Rows from expert 9 of block 5, named by matrix and row number. Rows with one number belong to one neuron. Each number is 128 + 24 x the weight over its row's rms, rounded and kept within 0 to 255. All counts start at 0. After the name is the row's rms in percent of the matrix's.
# up: expert up (model.blocks.5.mlp.up, 64x64x128), inputs 0-127
# down: expert down (model.blocks.5.mlp.down, 64x128x64, transposed), outputs 0-127
up.9 073 [128 149  93 128 128 111 149 146 128 128 128 196 162 107 135 128 135 128  95 166 128 128 128 129 128 128  99 131 137 139 128 123 165 181 181 151 128 152 130 147 128 128  99 128 128 145  63 128 102 155 161  68 158 145 160 146 149 128  92 116 100 139 111 128 127  90 119 142 128 128 128  93  80 171 160 180 128 163 128 169  92 128 117 128 128 148  97 110 128 128  99 128 177 128 128 166 128 154 158 128 183 128  89 128 128 128 128  94 143 116 128 139 128 128 143 145 128 137 109 128 128 123 128  74 167 103 128 137]
up.10 085 [140 129 142 175 125 128 143 152 113 128 128 171 114 128 128 151 128 124 145 103 128 115 144 113  83 128 166 130 100 112 131 110 128 197 121  81 149 128  82 123 133 134 156 151 118 104 176 147 128 126 128 128 116 104 128 103  80 110 165 128 111 128 158 128 125 137  71 114 142 106 156 137 112 131 128 141 128 163 131 177 104 128  91  89  89 167 128 136 165  90 128 105  99 128 118  78 149 144 124 110 193 114 185 128 153 117 151 139 113 144  88 128 111 153 155 144 161  95 128 128 137 134 128 135 163 128 137 128]
up.11 116 [132 104 128 117  99 128 180 128 128 104 128 128  78 148 128 158 109 137 138 170 117 129 128 172 112 148 135  75 152 102 128  59 148 131 152 128 153 165  79 128 128 128 128 108 202 180 122  82 134 128 146 137 129 128 128 128 128  97 128 128 109 128 150 128 108 133 128 140 128 153 163  99 128 135 108 168 128 161  86  77 126 130  96 141 152 143 130 128 130 103 128  80 108 173 128  81 104 128 115  85 152 113 128  87 152 127 128 120 128 128 128 104 135 145 120  94 128 186 128 125 132 128 128 141  99 115 139 128]
up.12 093 [121 128 107 128  97 128  79 175 105 102 162 128 128 138 167 129 133 108 128 139 164 127 155 128 137 158 140  97 104 128 105 128 128 128 159 128 143 146 101 128 147 109 150 128 180 144 128 100 128 141 128  82 128  93 128 128  64 128 144 128 126 128 192 116 103 102 140  80 136  91 139  95 109  98 102 113 128 111  98  56 149 138 128 145 128 150 101 159 108 108 138 168 120 119 160 109 129 148 128 137 180 128 128 161 143 141 179 149 128  84 128  92 165 154  87 116 141 118 128 132 117 137 128 100 113 128 148 139]
up.13 081 [128  92 172 138 128 152 101 163 128 143 149  98 156 128 148  80 100 128 128  66 100 139 115 151 103  99 128 128 128 150 114 128 147 128  82 128 167 121 128 128 163 171 128  97 147 128 128 128 123 112 102  98  89 128 150  79 184 117  77 103 128 148 171  66 142 128 128 142 141  95 128 122 165 128  96 112 128 110 138 128  89 145 156 128 123 111 128 128 121 128 128 128 128 122 132 153 132 184  98 149 176 128 111  66 136 120 136 127 128 128 125 159 172 137 128 121 148 105 122 156 146 139 153 128  98 128 128 100]
up.14 098 [128  97 144 128 128 136 159 187  55  95 128  90 161 117 128 128 146 128 128  97 133 178  91 128 145 128 128 128 128 160 128 128 139 128 128 128 106 122 105 118 120 136 171 175 117 137 137 128 157 128 129 128 137 143 114 132 128 147 121 128 189 119 160 160 128 123 117 102 173 143 171 128 159 157 128 128 187 128 136 132 147 128 131  98 128 162 129  92 156 128 106 150 128 175 156  80 128 128 147 128  82 180  82 174 120 128 128  87 128 128 118 128 133 114 147  99 128 128 147 128 128 115 128 167 128 107  79 146]
up.15 091 [126 128 173 128 128 128 120 175 161  71 155 149 189 151  98 118 156 135 101 128 100 128 128  95 128 144 126 128 110  89 104 128 112 128 141 128 128  99  90 128 128 152 157 168 128 120 128 125 103  89 109 128 128 128 128 103 153 165 174 128 128 128  95 128 138  88 128 141 174 183 145  93 128 105 109 158 142 121  91  74 101 128 129 176 160 165 118 128 120 114 134 152 128 114 128 142 135 135 118 128 150 166 113 128 173 142 152 123 122  85 118 165 143 172  95 128 128 144 128 136 129 146 143 128  72 144 128 157]
up.16 115 [135 125 113 128 128 123  82 120 155 109  69 118  73 128 128 137 120 173 128 162  89 128 108 120 127 122 154 128  97  67 128 128 126 116 128  96  89 128 134 128 134 128 106 107 128 150 126 143 144 128 150 111 130 128 128 148 128 149 143 174 130  64 128 150 128 159 128 152  85 127  87 108 167 100 181  91 147 128 128 181 140 163 100  99 154 109 128 120 134 124 119 154 153 149 159 128 102 102 130 128 128 128 143 120 128 141 115 110 128 119 101 113 128 128  99 175 112 108 133 128 116  95 166 113 144  91 204 137]
up.17 073 [ 49 118 125 128 130 147 131 143 105 151 122 105  97 128 151 129 152  88 131  89 160 117 128 128 103 128 128 128 130 127 135 128  97 116 128 128 128 128 138 181 128 145 128 193 173 135 135 133  67 128 128 109 128 134 134  80 128 128 128 159 128 101 110 128 102 128 128  99 139 128 128 106 161  99 128 128 157 134  94 116 104 122 128 128 128 128 138 138 101  92 186  86 128 128 128 190 105 142 128 128 105 180 128  82 122 104 133 155 123 160 136 182 128 162  90  94 147  97 132 182 155 119 128 128 128 146 123 107]
up.18 101 [128 149  99 158  88 147 128 123  66 128 157 142 103 104 154 111 155 128 204  96 128 184  97 128 128 156 128 128 128 128 158 128  43 128 128 128 139 128 102 175 103 129 147 128 128  93 142 156 128 128 128 128  89 119 141 151 150 128 135 128 128 155 115 128 123 128  97 128 137 133 128 158 128 107 105 146  81 178 146 128 116 128 128 141  99  99 128 151 128 144 114 121  96 148 128 153 176 179  94 128 135 157 172 116 149  95 128 151 128 128  76 128 142 128 140  89 128 128 128 138 128 128 150 133 128 108 103 163]
up.19 142 [139 138 141 128 116 128 186 128 108 114  89 128 152 160 132  87 128 108 166 156 128 157 114 128 123 111 155  73 113  88 139 125 140 102 128 114  98 114  93 112 151 128 128 128 126 100 123 127 128  91 107 179 126 123 115 128 191 126 173 157 151  68 128 102 125 152  82 104  85 107 181 132 128 119 155 128 159 137 103 128 128 128 129 128 127 147 128 131 149 144  98 130 108 160  78 167 128 140 128 109 104 128 108 104 201 152 129 135 128 158 154 128 107 151 135 144 155 128 102 161 102 121 155 147 128 128 124 130]
up.20 084 [118 127 128 115 117 128 128  90 163 112 176 156 128 109 128 128 128 141 107 135 113 133 147 135 153 163 128 128 154 128 128 128  94 138 128 137  64 123 128  85 116 151 112 128 158 128 128 166 120 164 145 107 128 102  68 130 103 116  99  99 128 154 132 115 128  81 164 106 124  69 108 113 146 128 114 128 153 162 145 139 128 128 128 164 143  83 104 114 160 142 220 114 128 110 114 128 131 162 107 166 126 159 133 128 119  95 142 128 105 128  97 150 106 156 128 128 144 123  57 121  81 128 115 139 128 155 128 128]
up.21 132 [135 154 141 112 128 127  91  89 150 140 128 152 161  85 155 121 110 128 148 128 153  78  99 141 121  73 104 132 114 164 166  73 149 110 172 106 128 125 112 128 114 184 143 138 125 155  87 131 128 103 128 110 128 107 142 131 180 175 148 111  88 136 116 128 164 168 104 114  75 106  92 128 128 128 128 116 125 105 115 128 128 144 128 128 132 128 173 143 128 101 125 161 145 137  92 128 100 144 131  94 118 128 128 102 128 146 128 128  74 154 160 146 128 105 172 147 127 165 133 142 128 189 128 117 140 122 128 128]
down.9 081 [128 106 128 113 162  54 121 128 137 128 128 128 119 128 143 168 125 143 128 128 110 120 120 135 128 130 139 128  78 111 128 131 128 128 162 128 145 128 128 128 128 148  86 131 101 155  79 153 128 158 128 170  94 128 128 105 138 128 125 148 110 128 128 128 167 162 128 179 133  99 128 117  74 128 128 128 147 128 128  71 162  94 143 128 166 111 146 133 108 128 190 128 128 174 145 128 128 128 128  97 128 184 106 158 148  44 156 155  97 159 114 140 128  94 128 128 110 128 138 113 148 150 153 142 178 147 128 152]
down.10 082 [124 161 144 134 179  83 135 128 132  95 119 131 160  96 128 157 135 121 114  82 128 128 137 128 116 128 147 179 128 128 128  80 131 201 128 119 128 128 141 128 128 118 128 112 128 166 128 128 148 127 128  97 144 128 128 128 130 128 110  92 151 175 114 128 128 151 128  92  89 128  50 139 152 128 128 128 101 147 140 128  97 136 115 131 122 122  91 104 135 174 115 128 129 128 130 142 154 175 128 129 102  84  98 128 134 180  97 161  84 106 123  72 128 128 207 128 128 111 156 124 132 131 128 147 128 128 151 128]
down.11 106 [151 156  96 128 150 112 154  71 100 128 111 164 134 155  97 124  94 140  98 177 123 172 128 128 130  81 152 128  83 108  83 133 128 179 115 110 125  98 150 128 128 139 102 109 128 128 128 128 139 105 128 134 163 128 146 114 140 128 105 116 128 150 149 142 157 126 128 133 128 161 118 128 151 128 128 141  97 128 122 154 115 176 110  76 128 128 128 145 139 153  99 128 111 181 138 144 131 151  69 135 128 105 133 128 136 128  34 122 179 111 135 127 128 128  81 169 107  82 117 120 128 109 139 118 128 128 130 123]
down.12 092 [128 138 110 146 130  96 158 120 136 148 122 169 112 164 122 128  90 131 107  96 164 128 159 128 128  72 151 157 116 128 118 128 109  93 128 128 128  91 128 133  90 153 162 128 140 113 153 103 121 119 109 165 107  40 131 115 142 114 103 128 129 128 116  87 111 149 128  61 147 128 111 128 139 111 117 128  99  94 130 114 130 128 161 134 161 165 166 162 151 187 128 173 168 149 103 133 128  97 128 121  94 128 149 128 128 102 128 127 128 107 128 178 128 124 128 146 138 128 128 128 160 128  67 147 124 147 101 145]
down.13 085 [128 128 128 128 114 101 156 132 128 126 106 160 183 128 128  92 166  69 144 128 154 123 142 160 128 151 157 128 132  89  51  99 128 119 152 179 141 144 128 164 128 152 117 119 128 157 138 157 128 149 128  87 128 141 144 109 128 102 128  83  99 128 110 128 117 103 103 128 171 128 128 108 117 120 101 160 128 133 141 116 121 151 128 115 150 100 148 111 133  90 178 128 123 128 162 116 154 128 109 149  97 112 128 150 110  90 128 108 125 110 130 121 125 138 167 117 119 175 178 128  62 170  95 128 128 128 169 128]
down.14 105 [153 128 124 135 180 128 128 133 143 128 184 131  69 128 160 128 128 118 177 128 148 143 128 128 150 142  71  92 180 156 124 104 128  90 128 128 104 128 128 147 116 104 141 120 128  98 112 119 163 142  97 148 128 157 128 120 135  86 128 152  85 157 115 128 157  97 131 120 109 131 121 132 106 157  76 172 128 128  99 114 119 131 128 169 113 145 128 139 128 125 141 179 125 128 128 128 114 128 195 100  86 127 138 128 140 128 155 180 128 128 128  84 152 128 134 128 156 128 128  91  96 128 137 167 145 128  88  86]
down.15 084 [135  92  82 172 173 120 183 108  87 128 113 128 113 128 139 133  76 129 128 128 126 128  87 154  91  89 148 164 128 128 137 128 128 164 128 117 167 126 128 128 122 173  93  83  92 133 107 118 128 152 132 159 148 129 112 128 128 140 103 128 155  86 134 134 118  94 128  96 128 104 128  88 128  70 128  96  74  54 128 128 170 166 148 147 125 128 185 128 163 134 128 128 128 104 130 128 121 106 121 123 128 156 128 113 127  91 128 128 128 128 131 128 128 127  81 128 157 111 105 128 132 128 128 128 128 128 172 129]
down.16 104 [131 106 137 128 170  97 128 144 113  81 128 118 145 110 107 113  81 179 128 101 177 124 128 168  83  89 128 128 123 128 147 128 128 128 151 163 118 142 103 128 154 171 122 137 128 127 119 156 103 114 136 118 148 174 164 158  39 100 128 163 128 121 117 122 128 176 102 117 155 143 138 145 112 112 164 163 138 132 101 128 122 123 101 133 150 128 133 117 131 148 128 135 128 160 122 128 128 128  77 119 128 131 118 128  95 189 102 128  86 104 101 128 128 128 128 126  51 128 112 108 146 128 111 128 128 128 113 158]
down.17 073 [ 91 165 161  94 128 128  91 128  89  75 128 128 153 128  91 121 106 136 128  94 104 153 128 118 128 115 115 128 164 128 101 128 149 128 128 112 128 143 128 128 128 145  97 128 143 144 203 128  62 117 138 118 128  70 111 128 168 128 128 138 151 161 128 148  79 128 146 128 169 128  98 128 128 151 148  98 128 196 119 128 128 143 103  84 134 134 159 128 144 128 128 108 129 128 157 152 116 128 165 122 159 128 108 128 113 160 149  82 132 152 128 109  97 128 128 177 168  91 155 128 153 115 137 167 148 128 128 128]
down.18 103 [146 138 121 188 128 128 184 134 141 149 106 109 136 108  97 100  81 128 135 128 109 128 138 140 128 139 165 170 128 114  93 114 210 128 107  90 152 146 110 148  80 108 128  92 155 140 145 109  96 104 128 165 158 128 128 140 112 128 150  75 137 145 129 128 166 156 128 111 114 128 128 101 128 128  54 128 145 128 157 145 128  97 145  85 108 101 163 152 128 128 111 146  70 129 101 128 127 155 133 124 119  92 126 128 157 117 154 128 109 107 128 128 142 113 152 128 128 128 157 132 183 139 124 128 153 119 128 128]
down.19 137 [131 123 162 128 128 128 161 128 119  88 102 128 101 131 167  46 116 144 124 121 154 105 106 117 145 128 128 168 143 123 128 147 140 128 113 128 131  82 161 116  88 128 128  63  87 128 128 119 133 121 129 128 132 169 128 110 109 113 128 117 175  80 166 128 149 109 108  80 152 128 128  85 182 128 128 147 130 144 135 148 128 162 132 128 128 142 121 118 162  94 176 112 111 158 143 128 131 153 128 106  82 133 110 148 128 152 128 149 125 111 136 104 103  96 135 108 144  73 144 121 133 118 111 188 109 110  92 142]
down.20 078 [135 111 128 108 128  96  96 140 145 180 141 128 134 112 109 122 128 128 138 103 131 164 140 163 128 128 128 128 128 128 128 128 117 131 151 153 128 111 104 178 117 100  96 128 164 106 128 112 128 128 128 130 138 128 135 115 139  77 180 139 118 156 128 128 141 136 128 171 150 138 128  67 108 143 151 183 142 128 162  87  98  76 123 128 128 158  99 120  92 128 100 117 128 106 171  95  62 128 156 114 156 143 126 136 128 137 144 128 149 128 158 166 104 128 189 128 128 143 128 128 108 109 130 154  71  96 128  68]
down.21 116 [141  92 161 115 190 128 114 201 130 128  90 118 128  68  95 160  69 116 128 117 128 128 136 128  95 161 128 145 124 142 128 128 128 100  93 102 104 134 128  82 128 142 139 128 128 128 162 151 128 107 104 146  81 128 114 140 113 148 128  98 101 103 128 164 155 166 119 128 122 128 127 128 122  98 113 128 151 128 128 113 128 141 149 128  85 128 146 130 119 148 180 157  97 122 135 151 108 128 128  91 111 128 128 128 112 124 179 125 128 171 103  69  94 106 115 128 128 157 148 192 156 128 100 121 123 128 138 135]